config.yaml
dataset: "small renderings of single solids in any pose"
crop_scale_min: 1
encoder_layer_scale_init: 0.1
encoder_patch_size: [2, 2]
encoder_width: 256
text_encoder_bias: "all"
text_encoder_layer_scale_init: 0.1
beta1: 0.95
shampoo_beta: 0.99
batch_size: 128
Rows from block 5 of the image encoder of a small contrastive image-text model, named by matrix and row number. Rows with one number within an expert belong to one neuron, the router's apart. Each number is 500 + 50 x the weight over its row's rms, rounded and kept within 0 to 999. All counts start at 0. Numbers have three digits each. After the name is the row's rms in percent of the matrix's.
After each expert's rows are labels from the 100 images, of 14976, where the router gives the expert most weight on average: "colour at peak" is the nearest of a few named colours to the mean colour under the peak. Only what is clearly more common there than usual is listed. The data: small renderings of single solids in any pose.
# router: router (encoder.blocks.5.mlp.router.weight, 16x256, trained with AdamW), inputs 86-171
# up: expert up (encoder.blocks.5.mlp.up, 16x128x256), inputs 86-171
# down: expert down (encoder.blocks.5.mlp.down, 16x256x128, transposed), outputs 86-171

# expert 3
router.3 128:454521476474429445427462567528483514459548519414437457481426540548432465593482541527597522517475542443510556475620442430529455488475519544517532478510498544433525432556441552484452469576494437523510474447533451592507532561548500431412467540417502514364417482
up.0 098:561399519559547555554527443465547493540435467550526462547545416473519541421547637467448446386567534499556519498463525502493523583539457496555462571504470458529405583451542409512553450488462523414443520564472538436519447465466543595545568453585485432536551481
down.0 105:477485385470545475537467467508465572457441530429389520512517458506449479494496459509472538484502491440486589471563433527468473458472502482397587416444449497510506545489504557507586548506416459510555605587600456499472453490493440496539450482504442466495536507
up.1 109:476498521424444457397430516508432517530506451470518441455465511545438470522439616640507526508500423547622521506495499454566411439550533491584529501454491511594519507541455505496507479560518497513546425472439433586567494510537434435489460522450513534479528508
down.1 117:543493553541413542571513575478526522484514387455369494546535490474506480469475426497456520496509436439396460574512506608529504591462522512490523391487553489465489450359524551472477520516533523485537514485512534446512523510568450593484486534521491473468437522
up.2 071:510478479446601547526534458463549466502443587545576530542571440433500594461517555521434511434533404522468493430471444540486472499565471520531453573508505572554499480492537480585557494479497615430419535550496493469511448472468481566523522449507461425496564458
down.2 091:469408523537497523551446544482500456554529534487441528513510450512471528496538481466511513466397431465529497529568560516455477457452577582421452418557563484390414519491452484420455518472559476519488432585478479426573512560493518542544378406480485475553473574
colour at peak: grey

# expert 0
router.0 097:524449551541480498429464468491470478491530463577464524490499435519387495481528591564552490426398435530547406433472436471609496563490456531515440510494529460581507571421481515512560510555507519481489521518505402573563543578554438459481483459477529576528524522
up.0 100:547392478481498571491533474543487557480432516454514559461554529499514474469532458515575513536448576491475519557492553485568521497476574539566497462521535492477528460488443566523412455462464479570464470430433469448519497512483557532404528523560397570436470500
down.0 102:511423503505477524413552459578579421564549489550536521495482480568433505406566593486552485495487516522538463469536435508569524479517488588489492505492523501493532457512527543504482526507486540536442506547531438558564478565497562464570558449585496418524514489
up.1 079:453543564530400470469524515438480581471490520528457502567431497478506500559551539575535466444453407438492540559638490467543456499494523460551530473530547547551469548488447558595456470612462564498520518471560455520494502550568571498501449458456527505496486478
down.1 083:460493493531605485581477567511574497433501432481378466434556523535531483546530453402562560479409501475535477464520522490536420396547522547561537485462503501495534454568587507549524509528429453508512519522521572496450535496388442580470560520513435549439459487
up.2 109:514489487596477464521480552491547462639449430483507455494461507455475481511405508468446510566464507527517541526374482518439488497510394492523393530484521431568491531455524503510454451507467502492531484386479408442524450539433539454452530490504577436501561556
down.2 102:479538568599527561534507534466462473478590471539533432498548432504454495612394522501488477503434446554531425482442545563468492512609458444589445557522433450639426561410506520433527491425579529521562419512477521446551508508500376478516462557502465535491546520
colour at peak: grey

# expert 7
router.7 104:535480439501513526405559505449569501549504420453500561475490518429522620470467478452495437484555545453448534570458492587329454560417509407510447499479445569482516523453514470578565555445430474433488501460488540484461496490561591479445433421564542523548581493
up.0 136:535487563483463465499543464485416563447508567576468422605529475504446451488519491599498503486522476524511495487480490416537431470453505542484541443517443540558450580453408511428548432584495546473463520558533481580485483559497564529564490442497438518554456490
down.0 125:513450466497486392547505582528504469446420421565521435464476528471483401517517421541579423473442515428648488585459496425550471559556479567581508465502489421524523522519489440445563550397475457457526498511563446434497434623561440439538530450452524618465516522
up.1 114:473532531574485477473461463513467452471568462543585458544429435390389456527519601561539410505611520470501478551521509503464406567500496525497538548414470465479525503502484462535534464538576498538566495534558430620566484495463542413525379485422519385517563480
down.1 105:591459536573514543446589468540442513465474415490457537481481421552419459497555564522600466489433473558499492461471497434531435495487526587596445455500473522494495526490459541454517520611464517553517531563569450571539459484532477511504458433532512513486519526
up.2 093:555516533505619553412466434472445389514531577557562588523534449392488527445504443540496526477534431456561439422478464537537482544536522485487526609496573539464474426511589487548413559517527505503473465514491454518527566502468414475569520537434457511454473446
down.2 082:589609523533639531586585439483515523562417461496523538460532455568515466505524492451516448477496470535485497441522535531484528528547498416534489545542439467581542643489537477533490495466507504511463510540440520503487515454480521559580513479563440454631455497
colour at peak: black; blue

# expert 15
router.15 085:486588347469532639454463483504523515540574510476566501509431590469557475483458477481439444465528457584496473525423585522386534480492540483423429451436412493560474506529561519552439506423539604483564504511501523472560470491461435488529469517488543474569565470
up.0 094:493528535493471497550473418535488552533492616502413427492512586552548521516484508555442558484549449531560496464455521522491572418461400448481615472658484516461473571510504496477462457455524499507477433443472582460513490476411467615587476530472455480482432468
down.0 089:571513485444525386399554414516437499421486570551518489500420525504524499560522481520555465500449516460567424481536416408543426512446621505543610474543515512488596521510475500462465516502445501482454469470516487604527526493400455438444429457478530517463507607
up.1 103:582519488553521515503566475430544546482401458437506510563458391551463438484522422443584482526490524552398474574480530447549470586560539587584479550449509478479603479471463467486493509563439478491472560473494377492506552526502597500409587496626513481481497539
down.1 106:497552532504521486419529460487411527501519597406448486605434544522549482532546498508514375513473490534477478502521459490478511555422584394536564470512509533430479540576476560484498532507560541466503430543460540541472459446529529544453419556450515544564560484
up.2 093:529561483464584521521526498483605485466498516514475537453456541480495561456582415411523514541489567487462470458469435506471497532539567515488491571476582491497582416617534463559529665498445468458485547473525505578432561428461485475489569571585515486443526486
down.2 093:507503497518515468541515448588536506606417590422445533501441534585495516489635312395452437517591499474533533551459516531497440526466538508433586543455475474429498583516514483595517605453422466421469592527483541496471505452571558458534517496545543497550511535
colour at peak: black

# expert 9
router.9 100:609438503598476493449534497553498524491478422554570546444450476482549601511609519499560465525412488402544459587509511458517553504461541511533434526529520454478571584532489559456453602519476574528479461447464389544492501500451501448472430439471490568417573573
up.0 165:487483509495513531508558526504526543446480543507550547463567520536489573555554452543527448512481484439468573471565470514448380458515541505446559492590503651538467468506484512498536568478553565505477539519529510510470585463527541551525440519433419474523420454
down.0 178:501505594563469548527576535522475573513501591544513486520577490584480484605476490588469475580453539529498460567503552553561413483527488476488457453514513469561434543391494433531557447467559527514480538454464608463511500585533371552528472445454503467477444513
up.1 120:417490481465492536573383473560526502548471533549530517544642569523498501383461448499376669441552528514507492513457595528565524499513448552366528506486460469511420534503510441504499414419508433404383471506523499421561546553465498521525592465472433437510415442
down.1 136:431489527422491408610407520529565503482554443451460446477490534492493390458503409499506569496541594380479576557566535446559441523513511614476540548507517577496505472503496488522539426477554454488536582460506523465543557458519552467462511531515604510508453440
up.2 114:442551394513496544564490541522527457522516543509508450583504573460544520562452551480512462534499444576478472470539573588429616449528486432504510503518415518545495529540570508528470426440551547527554515509456608503485531435426523585564489527510483419550543482
down.2 106:545445514507524496509523497449427552483498518472421491503505472569461484451473448565512524524524469524490444418555433500526567623544497511481476514611603546516450482423449575392523512515476458514458460421494472511506518529530525452524582500536469549436398474
colour at peak: purple; pink

# expert 11
router.11 116:524504551531398503476426609483460560411486469445463565532494394624497442463551573497492483509525627497517547497447484426548458543548422494540492455503567525478520488556416455499512521496438430513444522437429518443495568481551524427450578567541467513434451449
up.0 101:514508448528597539471537421529539443577472432500556466449480521413494507567459511432570468525526439488506415470459469577411543525461465494587480601497423526494513485552592473520519519510522520540494508570519477531456418443484514540533480464460439494557594519
down.0 070:487504516501583458553555537492533447477389468482555535418434536551508499503508559436564434461424483438515518487613534503443458520583520513519569568637485505601578461515576479488417462439443551430429429456487542448515581489396480522505509497452485437433479571
up.1 098:386483478503482578508496491455455524517523588552409522441588530515487524516560439544429567568560428515541570397483514545460564413556472434540551483588594574447469519563433522434494567465510535527567469574594581434490486454617440527571444452550453494457493441
down.1 091:538551558491528473518504532496448543455502460403383540531573518430557490492577461561463471511529489505511541495436542533680541527454553493587467426518549573455486466466440549396491554499504516481599490595478465481498421506548560503483527476538460546536509452
up.2 121:576402591506531513479538460450455481424425537519480468508498485551573474528502445451553472505486512457501487433420492527463518473541552521584464530575443544422468480498505488470461509470477515555483530544529520430428538514438569517461493429553472580448566498
down.2 104:487439541480492498525509573564540473477446467479470512478549561479582534477602444443527547456502456365608581473468555484519461455473553482465468445534540455459459459588556465531445650442410461463435382448552480400513433578435484530514491527509494512435499460
colour at peak: white; pink

# expert 10
router.10 102:488505532504568514497470462539413447531466578514527435585497473454483503428461434496502514552573427484493393456449503447504476450568580609490476550534489472508496430510498481476445435563573563558486439572538412447580489553502447485583543504453484540483534426
up.0 089:534521472447514547473503398522412477581519521511520457507540484474469481456408634513464487454534401504539506470443490476610580477530526537488478512554461498601508522455506560524419416536553576571459451509502479483481555545451455482581504491435473518486495493
down.0 092:506463492493418562450495451564538558464565494493477529353507541471630584431552473545488589609480495439505514557506514493481513545532596429496478489588517482496612504485543563529433504513455511418562445507425438446469449394525448457404520516513484491442539488
up.1 080:562532406530485519428535541409560499452526440550553531518469447551556512497596543483506442474476521504396477555453487603514578583500518430516498507539566457566521533471525531603577558515456534430471488542481490537441525446496519493530497492590515441571562457
down.1 082:471463433485431527507449554510543486531482496456541414541563522475468416542434495392513514463478540510490457454454464574486523572544413536570529533478485543477413512389536512491515460392535402511540473441576479477539468503460476484469503431553462551474518468
up.2 112:484427542544373442497532641523532530470514496543497523433481548411504512434519459532564469492369409394496486523543463469558530520445536516541455431589548528401505498482412581459330505513454571465469488465532461435508484529519491474482462476471512525401477532
down.2 104:556474482532490518449618491485481449427512463565552526472395472505472507542540507553571461499387501485528416486556432433477454505532595521564407457523602457556607473535465513459483590529479541496511492456543454552439447526497450416544436480477602542439534607
colour at peak: brown

# expert 13
router.13 101:443531471479535523566546478603463513497465581499454492497535581499599573502537504545445518549584508571515522449452466552499594469424455387462540430570511504416519569518490520508583512438495526447429497481470557491422529398370502577529543571441436414492424503
up.0 095:533564509569571480512581483435511461460491429622572533511449415527483426561500557416596446514404473450461446518521493443413487542572554561586471538447484487565564496516491486556497479566468542565467575563568451500501480437460525497497506462560466538481593572
down.0 110:582545508491508467461562517435446509408549446503577521521394445551533406516474535540538418451410496555519408499523451406469514583527583479624433490532541554466575512526449404426434486525504481606434460469496425515523532486507504489440488446447482582442541596
up.1 091:469491455463544407468490486454519417514479554451492473571442484495423509553464587475558459526511463415406392450585476556491562506502503575522531559486464523494504427512571526519471502501519448530615573523551503591515482389498507497501473448537571463500543550
down.1 099:509504457526458484446546515446480489466558416440582555441409444462432474529507480479577467472427502464467496505558464449392480568548575547594539526462489487467608521516532514460471510541523462521591517421522453525545583456548467472402399578542605530406483570
up.2 083:496551382520562515446469496494554480522442449455566527550469490478487492467417511450528493470478597492497521595485523503494511546541518454535488491420554449456624380475491453470515509464526508509452459467488453455551437462598487396448487490465581457503542462
down.2 086:474503461524498525459487501502528523515662408542524440467536531573518474371504520500455515473593521574416525452461522513413557524575502522444518540501478512515513514589492465545502418536506467487569476540518451539499487470550617499471532608562485473490589477
colour at peak: purple